config = dict(
    encoder_arch='mobilenet_v2',
    model='contrastive image-text model',
    dataset='procedural textures in two colours, tilted and lit',
    train_examples=97500,
    image_size=32,
    crop_scale_min=1,
    horizontal_flip=True,
    color_jitter=0.2,
    tokenizer='word',
    vocab_size=52,
    loss='softmax',
    embed_dim=384,
    encoder_norm='batchnorm',
    encoder_activation='silu',
    encoder_depths=[3, 6, 3],
    encoder_kernel_size=5,
    encoder_stem='deep',
    encoder_expansion=4,
    encoder_widths=[16, 32, 64],
    text_encoder_causal=False,
    text_encoder_width=320,
    text_encoder_layers=6,
    text_encoder_norm='layernorm',
    text_encoder_norm_position='pre',
    text_encoder_activation='silu',
    text_encoder_mlp_ratio=4,
    text_encoder_head_dim=64,
    text_encoder_fused_qkv=False,
    text_encoder_bias='all',
    text_encoder_qk_norm=False,
    text_encoder_parallel_block=False,
    text_encoder_inner_norm=False,
    text_encoder_moe='expert_choice',
    text_encoder_num_experts=4,
    text_encoder_moe_every=2,
    text_encoder_expert_mlp_ratio=0.25,
    text_encoder_experts_per_token=2,
    text_encoder_shared_expert=False,
    text_encoder_positions='rope',
    residual_init='scaled_by_depth',
    optimizer='adamw',
    lr=0.00099,
    beta1=0.9,
    beta2=0.95,
    eps=1e-06,
    grad_clip=5.0,
    steps=14900,
    batch_size=512,
    epochs=78.2,
    lr_schedule='cosine',
    final_lr_fraction=0.05,
    warmup_steps=1490,
    weight_decay=0.1,
)
Rows from block 2 of the text encoder, named by matrix and row number. Rows with one number belong to one neuron. Each number is 128 + 24 x the weight over its row's rms, rounded and kept within 0 to 255. All counts start at 0. Numbers have three digits each. After the name is the row's rms in percent of the matrix's.
# fc1: MLP up (text_encoder.blocks.2.mlp.fc1.weight, 1280x320), inputs 80-159
# fc2: MLP down (text_encoder.blocks.2.mlp.fc2.weight, 320x1280, transposed), outputs 80-159
fc1.218 051:104164128129133094161125157134114109164135119157111135144120126153165131082143120110149104099141115154154147145117109161114141128085145137099108119101143154101124139156160132121161106105132112166147118149135115121163089092105159082150107136
fc2.218 021:131105138121100151096132164147091137125126108139137155143192106151178104121114085152125136176103089129104135123148131146100155135125131119122127109107150121131123125135120137131110121147130115104120142160137115134124140135126077093128125093
fc1.219 050:123118172114098109113118158124172147149084115124114109127114130128093114151137163129133151174155158141115128096129145158172096128168124146145107087076129161174129143092104159129104152165137125166124114109147110107122142099157078074116132093
fc2.219 021:147120141125141156138145151118116104175125109123137172095092065133121131177106134129152105123146135139089120143125134102159181170147146105129105099129148103101094139085126147103126107108125163147133102121116114130155089106146106152138144132
fc1.220 207:094115120141140177132113139088179170109093148150156155114092132144088114125156114136091076109114097073155122133143149132100155152139088131144149104083151114141138104142151162150125147101139174135127073108142134085140126117129113120119135173
fc2.220 230:153154117109114133133141143139056143094053167101110133157127108108172140123173158144164160120100129134102097088148071144104118144111102158148156136166108144101182141138118116100115122121129097118127167153116091157123098119142116128083130101
fc1.221 200:054125184125111171123093147120141114126150131116145148098129173115078169146159141135142107093163129062114133169162145142123167114128090146141120099127147138126111137115153137111123112097121153130159098148126127103153124124126095149142149131
fc2.221 210:161162126101081119147128142152103160091070141114107149159139055118183151146160112160143083099089101114130122136105105132111091058109125142161140123149126117121120162136167109111150150146115101105100131144142108133111117130135107139099097099
fc1.222 050:097112088104135099110093169134132140106150126122120127134149155163143127150168123112156171130138128140144107139083084096108127152176165155160134102085131148193124140141089161103074153112132125122146125125128133104075112152095122149129158146
fc2.222 020:112136130129113126122146145126123125144173129171123143093139130087146121118146143126114103145150130132143110088125172114151091145131128100115149135120181145101117167113118116114145107124132082113137139152146132109148112131125102146126116137
fc1.223 053:105100092109134146134158130102126154101108157153092128160098152113115124114146114113132159128122133125111160123165111128168088134097139130166157112099190108109147108149158165163122179184157155133121158115114134145140073124115145120161101087
fc2.223 024:097106124106133105164132099112125154137125123103105143149124108130117108134157127156128081121128165156130118116093137140127077058153091115133134156140113135122114151123142128142080100137072126126139135128117118133153170078054116184101155112
fc1.224 049:088171138102156162130109139136142163097151114144147134140147130093156157121102131136151134127165142143098188137112182162092074153109165117113149127116164132084084100107181155105137110136096125105096127152112095123147140133146108152157069124
fc2.224 021:113158102135079142106125133168126105147099094132107148159142124120114177144123136166117113123135169148134102142145147107161109098115112111162147131080141149146138126106120085130121182126173138189117089103108138122150150143129126104123167124
fc1.225 053:139127120123126152097127184144111089133108127144116155136129113143140121124152091154103124095098147096143127157114105164087171103118159150137150079143143107088128142123131115148134120108108135159164156133155169099102117129107131160141157141
fc2.225 022:094130136121146112150116106123146110150099112119122145093123122139147144148137136118145099113123135137166063066131096133127127143108176117127137121082135131112141098159103130062120147137112127112142103103142104133121128084102095109140103116
fc1.226 207:128124111142100108101132105146151133147191132162160140155147160146132118081149128085089159116122149121105144138138124100199130150120151131124139165155132186111136126116110134156113070155077121119117125103124146112117138134135102129132163135
fc2.226 217:135150114117104106122132119130148143105111105082141152078148083140179142119117179146153098160120152132147157169101156106133090098136142107160088138139096111134126153094144120101151172160134137121137122095131151112116122108099180106129060144
fc1.227 050:152093160151107155115124149131121129134166126082132121126156125099118187109156137119139110144110153132119159136117156097079160110111087148132163136129101101133142126113124150150139136122159138085100114099090102100124161123113170082094151143
fc2.227 027:145189106195089141097157150150143124125154075169104188135122165124145155075129101083101130130172125121145112159088131114166117115147117143123171123103129121154142150154147147116144189120119099136133175139139122097135121172150138176129123126
fc1.228 049:110161159124149128117137116140099111145144097108124112105138111139102145143104146184152179113126116098176132122160100144129152100162183148122113160155128133152105152142126121115177153102126161145092111108120122129117112152134163136171158092
fc2.228 022:111101101126144115131098131124095046117096150112082181140100125097170155139133135092200068144104123177148129135098145114109084077107122137123165147129127119100146116165097123118119072153113131103153124140113069177188137112107157138151135163
fc1.229 045:145099166152107081099142135106149115118130158151124126113095105128145105074153144174148097135144127104092079159139098172111151119099105165127099144093109112159162119115153131108163106123105128122117137127137083120142112163099163084135147114
fc2.229 022:122134113160135154175112146146150106148102147137100153141117132151113150146102115128113123164120089117146186134126090135125167124121144148099128173110145112139102119096139139136115120101124109112144131149158109110152176136105134135149146101
fc1.230 049:104137116107131121159145163118118107108176113120129129159125141155092147111151099108131141139127171128137134153097147151096147171103141122155132123128176113137103108114150154119119087125091110142163136121124103116134121112147118144109147141
fc2.230 021:124129093170112145121111157151141115142129142197137138105116121144138169094141108146108133163100146124118155083140121120121146179142136144138090111087109116157137121094123120102129131100153145132141091138144120128138133172161134125122141096
fc1.231 052:136132149170142129093138095124101127129104140115124129104117162092164136069173067099130139136095106129113111075132142108147078098097137114098196137119131146138172092129112151124152156149106152130113116168117135117118130118099107106130095140
fc2.231 022:098149146145153154096117164114156079121147124161125151070113149100145135154113081103166092155123144135136154115115132136114187118118143169111137137115114126133083105112133134102135100107098124117122162132129125093161130152144120106109112180
fc1.232 051:154129150088110157143116141114162123123122096122106151117127130175119096115129179121132113128169123105097171169136141110134145150149112108161101162107108116105142156163087128152111130117138100150116142115140106082149139109127139084118098104
fc2.232 023:067179134121157180082133159144133110129131143112058141129123115109132119133089112131172124192081138145135202097094111117177129053132144146133138129104095135120130125109149120092119099078128149113112105142119132134136131049150130128089105154
fc1.233 052:129143155087147123134160103089097095173089117158105100144101142093098146083132111125076142125115165104149126118122145152133110176103153148156096163132119160145152113117112109122119122111103085109133115171145094156150086165122117145098137154
fc2.233 020:131105119119120109131129087131135092076207143093123174094115093133108091089122118106136118096174116150082150177156140123098131122126126120107106073117148130114108159127142119189118123140097180134136149167155121135133142130133135152131174103
fc1.234 200:081159184104088137117111162106112119125144139106143139071128182096090142144130134132145159102165136100110148113141138107144164165114125105107115150133119098109126130120112143089142104127126181143151078122129126130148120167098105129115134142
fc2.234 227:155156112100102119155155160124102168106109129142130182173086073138142155144175122132151121095101099120131113135120127137143117055138145127145110158074117118157084120123158138124131133134097123128137137116102132101112103149130121144122112116
fc1.235 193:055121173112109127131140137115135149095163147121161141139104139146107182151176128129124136066169114100129145168135182128121138124119108140113105108111151104112117135114123176109142131130099186133152079126113114114132146160092102152135170142
fc2.235 216:155130112083107136163151162123123124058068124168125171207143076118115143168134112163140110103129072144128089094117124140122115084117120157152146111105086114121139141136146149113132137108115111170122122127090082101131135127157122143154103085
fc1.236 052:110146141144123159157114169086168147139105105102119125100151151096147161145160168138125120137105152102123143118089116130151106120146118161123130144124134155143126096100172129136174170158130127148111151176146119159117137095112121135127136156
fc2.236 021:142123109152180155090085112110115106117147131136166121136116125166091170116093146119171134102149139126152133107113102096136136130135126144102176092160104123099098105160128096143146115141147144120125125095159119122156163193128123172139080144
fc1.237 050:134097120154157096128142125161163162154123184136143124140102101132121133135130160142170148090090161138131167107122146128110156160088112129111119101148158121098104104139126091145138078123149126136109129134133116161070100141123160113109084114
fc2.237 023:122180149145089143103100093130142093149183139152089131148141149132168161114114122154170118137170105140098161133107143154095060180147134179102152145126127117159145147156179116142121146132123092118130124139118155100131121149140171125139099121
fc1.238 054:128110135159118109098162095104168131147090143105141124074117132176123134158125159127114149148092154129142152082144114164160144088125130133156131116141091136075182096087149148117169105131167122125105150132149139082173095141141114123150083152
fc2.238 024:147166140124098143107106132113127079168151114157113160125092122102135160161117108085125153130106122131112156159072149114112129153145142141134122148140146108080123129112095168122117143131148182170146128124142149135129110165132132147154111167
fc1.239 184:098115158123100133086122134102153075144150111138166191086140155129124153106130124074134108109158162121105170097145122143115107102133151067158143157156083128104082176113155085110118109137111140158148114111158145125076082162141127132133091100
fc2.239 195:160139134176117122138102133150101156145120131136173116143105075144148117112157088143136123112120127127139103161134117149130107096153123160146100153138159121133101127128131139110135115123101108082152143163124155139144087155066085100103162125
fc1.240 048:153154086149115113157076098093138106107166153092101142152131118148165176102136116106112122096148133109154143167113113113139141116108112151074111111143152091121146088145139155118136132128107089153169119136167118145124085131142106103151139156
fc2.240 020:106111128126134099080120129189126141115163167142074132159124168156135126076135200150053147098127118138164153155176094152138086095123123135111150126102148118136154158092150133116101149123142110127104132135094143128147116173101177149123138092
fc1.241 053:159082153106133143174119151093157130154093126110138078093101090154128176119155103164112095129126147154160169144104120125170106133137149094089163110111162139144087166096108114138085104116136086099148158138117104156080105111150129128102076126
fc2.241 021:124127118155143135099081104197149084112147117150096180145143149122114174118144138102167104123139178173099144112088127110127137141140137155122142117125138103080145119143146128103134168093084126100140141109145139158141134150170126153127133110
fc1.242 048:119124126153166164100160098125106136092112134157125149092150071137091130092118131158120157131143144140087138137091144137151076110144132107095119104084151108138102122087099140085106124071172105128111074127116153077135132142150121142139154089
fc2.242 020:133115138171140135113157126156137099103112114118125168121132177141188160103143144130164111136130131166165152092074085140094154129113132139117121097077135121151136113120141121101138130145116080128107154132104086135136178114122164146141079136
fc1.243 053:101106098098096125073149104142106106110091163095124163124155110174096165155165129137134162146137139107129108129143099115107157136115138161097094145150129088114127094132104126153145117129146134161084149098153116152128166140166105107100133106
fc2.243 023:144160136112142126148139096151134139104152104131134085148143106160120091161090152101095086113094101128119156115126146139148115103142163120122145138129104141093146174159136117153088129147111131090152108171144085139152152104125160159118115106
fc1.244 050:125174167131186103176133123130099126175122169138125132115117088147126095139124087142091143150150102140109096145136136095131091129152108153144108103147138119131159092165118106136129115156151161136139146108127114127142140164154137071116168143
fc2.244 020:105115145121125164101127142158151131141149130134098150148154176162149105086116097152125151157145130121137153106104130140149140115123143154121133155097144126128135144131149122108113169116076150147115099121118115144145117140139128140120117137
fc1.245 051:133091117115148137108106142122173132109105137132115091153107128119107077173108155159124118079148100120095105136121101101141110104114122164117133152139134141088140115092135102113084106160164105155162088147130141149091131098144166165111127146
fc2.245 026:116146123105105127131171124175085123089107108162110167141157119129128138123119116163093144135135137129157144184124141136126143145121131128119124095097165162133154130153114131110129163108108088144125122171117145139125179145154136108113120116
fc1.246 049:114114119112147161148123128121126143114124107118163144159147116098102124148096116118099124117122151120141161150144126094158157107102108124094118114141098074145153103147099116107096127121131123104173119102152139137107155096164153075147115090
fc2.246 021:092150109146154125137148149125153113114147105140101132163134159109156169126150145144078107116143136162156119131107133102130127139120141142140147136129146126120144143134134114106156092096102088102099120129140113130130145151163181179126162153
fc1.247 214:077122132144148136123135140078186157124135117162162173103107112163153117116135107097109104082143088092149171108099169121122133133126095134152140135102121066140153147099152164133118130128131178134136112084170130102128150157139099139090120136
fc2.247 245:130115118125129127136140114176093092139104168128097098184156130086107131125115109108162153147147147151107102147148132158086139126088141135133158117193111139116174133116086097098124110130153064127107181111108129136071132101173153126088162087
fc1.248 049:153163105170123119095107131102105094158112114121130164119126145106108145133103111131161149146116158098153205154123172154099106126130156117160110122123161090107104094147108178133104108123114101106110128087107193159156097142133115149163098141
fc2.248 026:073146109127140156131092161108139123163143092151115163096144155122102168111136159135199128131115158139115157094096133140150132150125129096136124090130105143133116117104120121091143168095171160121160126127095129134129110112161116122110105131
fc1.249 192:112163165119129147122118130156151112140185131149164133123116175152127135142169140089100147090159179057127149154119152109153131122087171118111117146134131143092111144120107151128156125101099147120120105126136109095135163113098086126125115095
fc2.249 180:159130113084158118144143149140149154122077155141090126165105118127088150142147116156127125144148121124105109119104132158085149112147162111107154083108111114129108077176114124125152143135122125159099083130116085090136158078155160153154098139
fc1.250 053:116098155081139148130163121150132146086108157124145114103116150149090122127126116164135110122109127150120089171112157114120123125129112138107147150087131128161155105078127125138133147126095140125129156169143118097150139167101165115154134098
fc2.250 025:108142141154134127091170143146113109153115102118112130128152178144182142125103130150071133123117120127121172143128134141138144190102156159094124104080115123109098155131129090131117107115107127116153121133127109092107131116110107141149101109
fc1.251 051:091089119135102169082121163106133159166148150129114127145104096111104118157086116122130125128165159149113157150126112108097131120075110164118119140121110108124128156100106107127170127082141132104138096094123114160134155140112144070119144118
fc2.251 022:153118149146103117153106092149160133156113084144104141140149137134148187128126104168101134181113107094136108115083103117161108100132120116121140109122143134154121100111129129114108168116089132149136142138122098125112151174138147159121138140